From a checkpoint of a small image captioner.
Training: 13900 steps, batches of 256.
Rows from block 2 of the text decoder, named by matrix and row number. Each number is 50 + 15 x the weight over its row's rms, rounded and kept within 0 to 99. All counts start at 0. After the name is the row's rms in percent of the matrix's.
# proj: attention output (decoder.blocks.2.attn.proj.weight, 192x192), inputs 128-191
proj.51 098:60 51 54 59 50 56 60 34 53 59 55 47 71 66 69 73 52 44 30 63 45 58 27 75 43 53 58 55 56 39 71 29 36 45 41 33 70 56 64 63 51 43 44 60 31 51 45 60 45 73 75 34 44 50 48 59 61 53 38 12 53 29 49 57
proj.52 096:36 55 53 64 42 45 53 70 65 44 55 60 59 33 30 72 49 23 32 20 55 46 37 39 64 48 54 57 71 64 85 67 62 42 39 57 30 52 76 52 49 43 63 70 57 38 58 31 42 46 45 74 44 36 75 67 44 36 58 59 27 63 54 40
proj.53 093:49 46 60 71 43 53 38 83 41 48 45 41 58 36 71 53 69 48 61 55 43 27 42 67 64 89 69 40 45 56 62 60 41 56 42 68 72 37 64 55 43 62 73 63 57 80 46 41 69 34 43 25 64 72 69 46 54 53 24 69 63 30 47 60
proj.54 099:33 21 15 52 57 42 89 58 43 63 66 51 57 41 33 46 45 27 67 23 40 55 42 67 32 52 51 48 30 74 55 57 49 58 65 68 48 33 49 46 61 59 61 70 61 58 37 63 73 80 34 87 37 62 68 57 69 50 30 70 50 65 58 45
proj.55 105:47 37 30 69 43 69 41 33 52 42 88 58 69 60 51 50 59 64 66 57 80 49 52 75 45 51 41 39 39 41 40 55 71 59 40 49 53 52 62 59 47 45 56 42 38 26 54 33 54 59 24 26 62 58 48 59 67 22 60 71 29 70 37 42
proj.56 096:36 42 52 65 64 60 58 66 33 58 41 56 65 57 39 65 28 57 58 33 41 37 57 55 68 34 75 51 80 41 63 65 41 35 44 64 42 74 55 60 37 80 35 58 59 47 35 46 53 23 13 79 73 53 39 65 24 82 42 53 38 70 34 44
proj.57 104:65 77 49 16 69 58 66 38 40 50 31 47 46 69 31 64 37 55 61 55 38 47 40 68 50 34 59 60 40 52 53 55 29 80 40 45 48 53 33 36 37 44 36 28 33 53 48 44 37 44 73 51 38 56 31 48 20 88 56 38 60 38 43 49
proj.58 106:60 53 55 44 56 59 30 48 60 42 40 38 35 56 74 77 60 29 60 60 69 13 54 65 49 53 67 73 57 56 53 80 39 59 32 62 32 75 68 33 29 44 47 36 47 51 61 28 64 76 62 55 61 54 54 42 57 58 83 59 61 28 27 57
proj.59 099:48 35 41 46 25 34 39 46 48 43 59 66 49 60 75 46 27 48 56 78 65 27 37 68 46 44 70 30 53 48 38 42 75 51 62 71 23 72 62 56 63 58 56 47 58 23 18 63 59 17 44 55 62 66 61 34 49 65 50 76 27 31 52 38
proj.60 091:23 53 61 33 58 55 55 69 60 26 70 58 30 47 64 58 59 21 13 61 56 56 75 50 45 39 60 52 66 39 22 29 57 28 54 53 64 32 50 57 38 53 29 69 40 38 60 60 50 74 63 62 36 69 21 64 44 34 57 60 51 62 48 65
proj.61 097:44 63 57 52 42 24 57 72 69 24 49 41 26 51 48 32 40 87 33 64 33 50 79 66 59 44 24 61 54 45 32 28 49 45 38 39 60 31 40 46 46 39 29 50 63 36 67 56 51 42 44 53 33 41 56 39 58 29 77 59 61 48 63 64
proj.62 094:85 45 34 29 53 72 53 55 48 31 32 38 56 53 67 68 28 17 44 52 43 55 44 54 54 42 61 34 42 28 60 54 65 47 48 37 30 21 16 26 69 58 18 63 41 42 46 23 55 40 47 54 23 68 54 51 28 44 61 49 59 70 55 29
proj.63 095:32 41 32 53 31 55 71 41 30 39 68 34 56 75 38 27 30 34 74 43 54 32 46 56 45 66 62 78 56 40 51 45 48 38 78 29 56 26 35 50 44 32 62 56 72 57 39 55 42 40 33 46 36 34 64 65 65 34 50 63 30 57 57 42
proj.64 103:54 57 78 66 62 77 39 24 44 64 36 69 67 29 28 60 28 44 77 49 65 67 59 46 26 54 69 46 21 36 34 59 61 44 63 67 20 55 26 57 31 55 37 60 48 60 52 50 67 39 70 68 38 65 46 43 75 48 62 26 63 27 37 59
proj.65 089:68 34 72 69 30 51 33 56 49 46 58 44 43 26 55 23 63 51 48 42 28 27 48 41 55 42 30 57 73 76 44 59 55 57 64 57 61 54 45 41 79 27 28 62 32 65 40 31 39 34 38 61 50 45 71 56 67 58 23 60 34 43 75 36
proj.66 099:66 19 23 39 56 52 63 54 66 36 39 37 69 21 70 38 43 37 63 61 22 46 48 46 36 65 42 59 63 73 44 56 69 57 77 68 46 60 54 64 60 45 70 60 35 36 52 82 37 78 35 54 42 52 69 34 56 61 34 74 49 50 40 54
proj.67 108:48 30 37 36 52 52 56 56 76 47 55 70 44 27 40 25 48 34 46 53 71 52 43 43 39 24 41 63 43 76 58 34 55 35 36 49 39 43 38 58 54 71 48 37 44 30 46 41 50 50 31 55 62 45 39 69 67 56 40 37 23 52 46 58
proj.68 109:35 54 44 29 32 53 63 61 60 44 85 55 43 65 44 55 61 33 62 56 65 57 42 62 56 36 23 60 48 58 80 33 73 27 30 25 79 67 47 56 63 78 29 52 51 51 78 23 63 72 37 58 34 32 16 46 48 17 44 50 58 67 51 41
proj.69 093:35 63 45 50 41 74 43 72 58 75 40 61 52 33 64 71 42 35 50 76 50 78 30 28 37 72 40 23 63 43 28 29 48 36 65 41 69 41 47 47 52 59 51 44 25 29 37 34 52 66 40 20 49 53 39 58 44 54 32 47 45 43 44 37
proj.70 099:66 71 50 56 46 26 43 34 60 46 75 59 47 45 55 60 64 54 61 50 66 54 32 30 66 63 55 28 33 44 53 41 45 45 53 40 57 68 68 52 55 64 65 29 42 40 49 19 44 60 41 73 26 41 46 56 21 36 35 46 58 57 44 33
proj.71 102:30 50 69 28 57 58 64 64 24 64 32 37 42 38 61 22 36 51 38 44 45 47 52 23 47 49 28 19 58 70 59 61 61 51 59 45 78 49 29 33 32 56 43 59 56 73 70 84 48 28 74 37 59 67 33 44 56 51 74 62 72 15 45 42
proj.72 095:70 40 58 47 73 38 68 46 71 40 25 75 45 37 28 41 60 56 31 40 57 20 59 48 46 34 35 50 54 37 51 44 23 71 62 52 39 46 37 29 40 59 66 45 27 15 43 36 39 42 71 54 27 30 51 31 45 45 54 58 68 43 36 54
proj.73 088:39 32 66 36 63 60 76 25 33 65 40 65 47 64 53 26 56 23 59 63 21 55 71 65 58 62 57 43 40 56 58 55 41 41 67 71 79 50 44 37 61 42 68 62 39 45 58 70 62 71 42 64 63 42 40 24 51 47 52 52 60 61 71 37
proj.74 094:46 52 29 61 38 59 30 41 66 42 59 67 35 54 57 54 29 17 54 36 48 29 45 61 40 48 50 58 48 32 54 37 67 26 61 57 59 26 50 53 42 72 63 28 59 33 43 24 38 59 61 36 22 48 52 29 66 62 51 52 68 58 47 45
proj.75 096:20 48 64 50 60 57 71 40 34 35 16 51 46 71 55 24 55 68 30 67 76 59 36 59 70 41 53 74 64 53 50 43 68 33 78 72 72 52 29 48 42 52 56 31 41 61 48 56 45 38 42 43 47 44 63 22 68 41 82 54 56 54 28 74
proj.76 115:27 62 33 41 29 53 34 56 75 53 64 64 76 45 47 70 50 70 34 65 38 67 28 50 47 53 16 37 51 35 61 45 39 62 48 52 51 41 42 77 55 71 49 26 30 35 58 38 58 45 30 48 61 52 54 49 56 55 35 66 64 77 50 43
proj.77 089:34 81 37 40 48 58 67 64 72 46 66 59 45 43 56 53 73 25 54 79 71 51 53 26 28 45 46 43 48 43 66 66 30 53 45 40 29 34 26 37 56 34 25 84 36 30 53 36 72 77 43 47 35 39 51 37 31 55 24 37 55 69 51 55
proj.78 104:42 24 40 55 53 55 41 41 27 77 58 41 49 40 41 54 31 33 57 37 61 69 40 56 30 31 43 42 27 67 63 58 84 20 37 22 73 64 70 37 76 39 51 59 29 56 30 30 29 49 36 36 70 56 39 55 57 35 31 29 38 44 41 50
proj.79 089:44 70 33 64 46 46 54 65 49 32 26 57 68 59 60 55 58 35 78 52 29 71 35 29 35 25 29 45 58 46 59 77 32 74 27 28 42 54 48 70 60 54 62 79 75 45 43 38 68 56 42 68 51 60 54 42 54 74 47 61 43 38 70 52
proj.80 085:43 65 62 27 50 14 36 48 22 24 50 44 31 77 43 74 66 69 43 66 34 50 53 61 41 29 63 63 52 41 30 43 33 41 37 54 64 65 83 78 51 77 59 52 52 28 40 51 59 47 59 60 49 75 51 64 51 59 25 52 69 44 74 70
proj.81 097:38 50 39 69 66 71 49 26 52 71 82 65 45 41 49 25 39 40 56 33 37 58 74 55 44 32 37 59 40 47 37 58 77 43 68 39 59 62 65 65 25 58 55 35 37 31 36 21 71 43 49 47 37 21 68 42 71 73 40 33 53 62 37 53
proj.82 124:55 79 41 56 79 27 74 67 66 61 54 43 48 53 46 80 58 42 49 57 52 50 41 64 52 30 31 68 56 60 69 28 33 52 65 44 59 50 44 46 52 62 59 32 76 54 52 34 65 52 38 63 70 50 51 35 66 26 55 45 61 66 25 62
proj.83 090:44 79 39 35 75 27 52 56 50 85 79 67 13 66 45 73 38 39 46 28 64 87 42 57 63 51 45 45 37 42 61 58 55 48 69 41 34 69 46 58 26 56 63 48 83 45 62 48 62 61 41 53 64 65 38 47 44 49 61 14 73 83 48 44
proj.84 099:44 50 70 67 45 21 20 84 67 58 70 54 54 34 55 58 58 52 52 47 57 40 46 67 53 71 30 36 44 44 50 46 60 67 46 50 31 35 66 47 26 15 43 31 53 68 44 46 28 60 64 43 77 62 61 54 60 52 58 69 58 66 46 29
proj.85 106:34 13 25 40 64 68 65 36 67 53 75 71 39 57 00 65 46 51 58 64 43 45 54 44 23 60 09 74 12 45 33 33 44 28 52 41 49 40 59 41 57 65 53 38 63 49 78 32 63 24 44 62 53 53 68 42 40 39 36 27 63 66 44 11
proj.86 101:37 39 64 38 40 42 46 16 44 33 31 43 79 38 46 54 50 42 35 53 47 58 66 40 40 50 38 78 54 60 47 64 53 56 48 47 75 31 25 62 62 10 63 61 24 44 65 82 38 43 58 38 50 14 64 28 58 59 44 76 33 21 50 56
proj.87 112:38 35 69 58 60 42 68 47 50 42 55 63 69 40 37 28 57 62 42 64 42 31 48 56 64 33 49 20 72 36 70 28 57 62 49 40 54 42 75 54 62 47 70 53 59 43 64 50 74 33 57 57 37 64 38 45 30 55 70 35 44 70 62 53
proj.88 102:38 72 47 32 47 55 56 35 43 76 56 66 28 72 53 26 62 42 66 40 37 78 46 73 21 62 41 54 49 54 39 56 28 60 41 76 65 51 50 79 40 39 59 64 46 46 23 90 70 34 34 70 36 54 49 42 51 43 66 47 40 61 49 46
proj.89 092:73 29 46 47 39 76 56 46 61 29 42 77 52 72 77 28 70 46 53 59 41 37 45 52 72 31 52 39 81 52 44 60 42 62 69 65 57 47 17 47 59 65 22 61 39 55 53 33 51 33 32 64 36 64 48 41 44 56 42 43 45 36 57 33
proj.90 095:43 80 72 81 29 36 47 51 63 23 54 46 32 40 72 59 41 65 53 66 76 51 62 70 49 74 50 32 41 41 41 32 48 26 51 33 61 65 54 28 72 73 28 74 58 53 36 17 59 65 43 19 24 72 40 23 50 25 54 33 52 40 69 49
proj.91 097:31 48 48 56 54 41 38 64 64 31 43 43 73 47 62 40 34 57 50 58 69 56 67 40 66 38 58 42 33 34 46 58 84 35 71 72 42 70 58 62 68 51 40 48 62 32 63 21 60 47 53 36 30 40 42 63 47 31 65 35 55 41 39 73
proj.92 101:59 32 37 73 27 31 65 67 46 65 77 65 46 53 31 57 56 37 40 27 63 79 63 55 53 61 65 61 61 65 59 52 43 55 51 36 50 68 60 47 85 38 61 43 44 59 52 51 39 48 43 65 43 66 36 66 33 31 49 56 30 69 55 40
proj.93 101:54 59 53 57 47 42 47 43 70 47 22 60 46 37 50 57 69 46 60 56 44 60 30 60 30 46 51 63 68 50 77 67 28 25 64 52 66 45 71 53 42 43 73 36 67 59 58 18 62 38 43 41 51 49 15 56 42 50 28 33 47 91 17 65
proj.94 094:42 79 65 49 39 39 67 55 39 60 28 39 62 35 55 46 69 66 81 64 42 26 65 60 57 50 60 50 34 53 53 33 47 63 47 40 54 60 55 57 63 37 34 43 53 42 62 54 14 33 51 39 27 43 38 45 39 46 44 50 50 49 48 74
proj.95 102:28 62 57 73 69 23 76 74 71 66 40 48 40 22 41 55 63 95 42 47 46 58 46 53 55 41 34 34 35 49 65 48 32 46 62 64 53 59 64 62 45 56 56 50 59 55 39 49 65 52 66 55 73 38 39 43 39 40 69 65 64 39 44 65
proj.96 098:77 45 34 35 40 75 31 26 31 34 38 39 54 37 51 49 59 47 32 61 67 39 49 54 41 35 75 27 59 37 58 32 33 49 46 68 76 72 44 42 72 49 56 42 70 34 60 36 65 45 68 62 51 66 57 43 57 62 50 61 69 54 21 41
proj.97 104:57 53 51 53 51 45 49 45 49 42 63 41 42 23 33 61 51 29 57 43 56 37 51 76 38 39 39 51 23 71 34 64 46 50 54 41 72 47 30 49 65 28 58 51 19 58 46 70 50 46 30 51 60 80 52 42 61 57 40 58 61 60 59 37
proj.98 100:51 47 31 43 72 35 34 46 35 52 61 48 86 35 31 58 35 55 13 41 52 49 54 43 58 51 50 38 69 69 31 46 48 29 47 50 28 73 70 61 48 39 64 49 29 59 71 54 52 32 53 67 53 35 41 51 45 47 16 38 52 51 61 56
proj.99 091:50 72 55 49 28 23 58 51 64 51 53 65 49 53 78 46 37 39 60 68 40 48 79 34 66 76 36 31 61 38 58 65 55 42 38 44 75 67 50 58 43 53 43 37 62 82 26 65 41 68 49 59 66 70 25 56 49 24 49 75 38 62 51 50
proj.100 099:54 52 34 66 28 54 61 65 73 40 47 58 34 72 44 55 50 46 43 64 40 51 37 64 34 62 54 80 63 71 31 77 75 36 45 32 56 60 54 62 37 58 59 56 44 56 51 44 65 50 62 33 23 46 49 56 32 54 38 59 80 48 63 61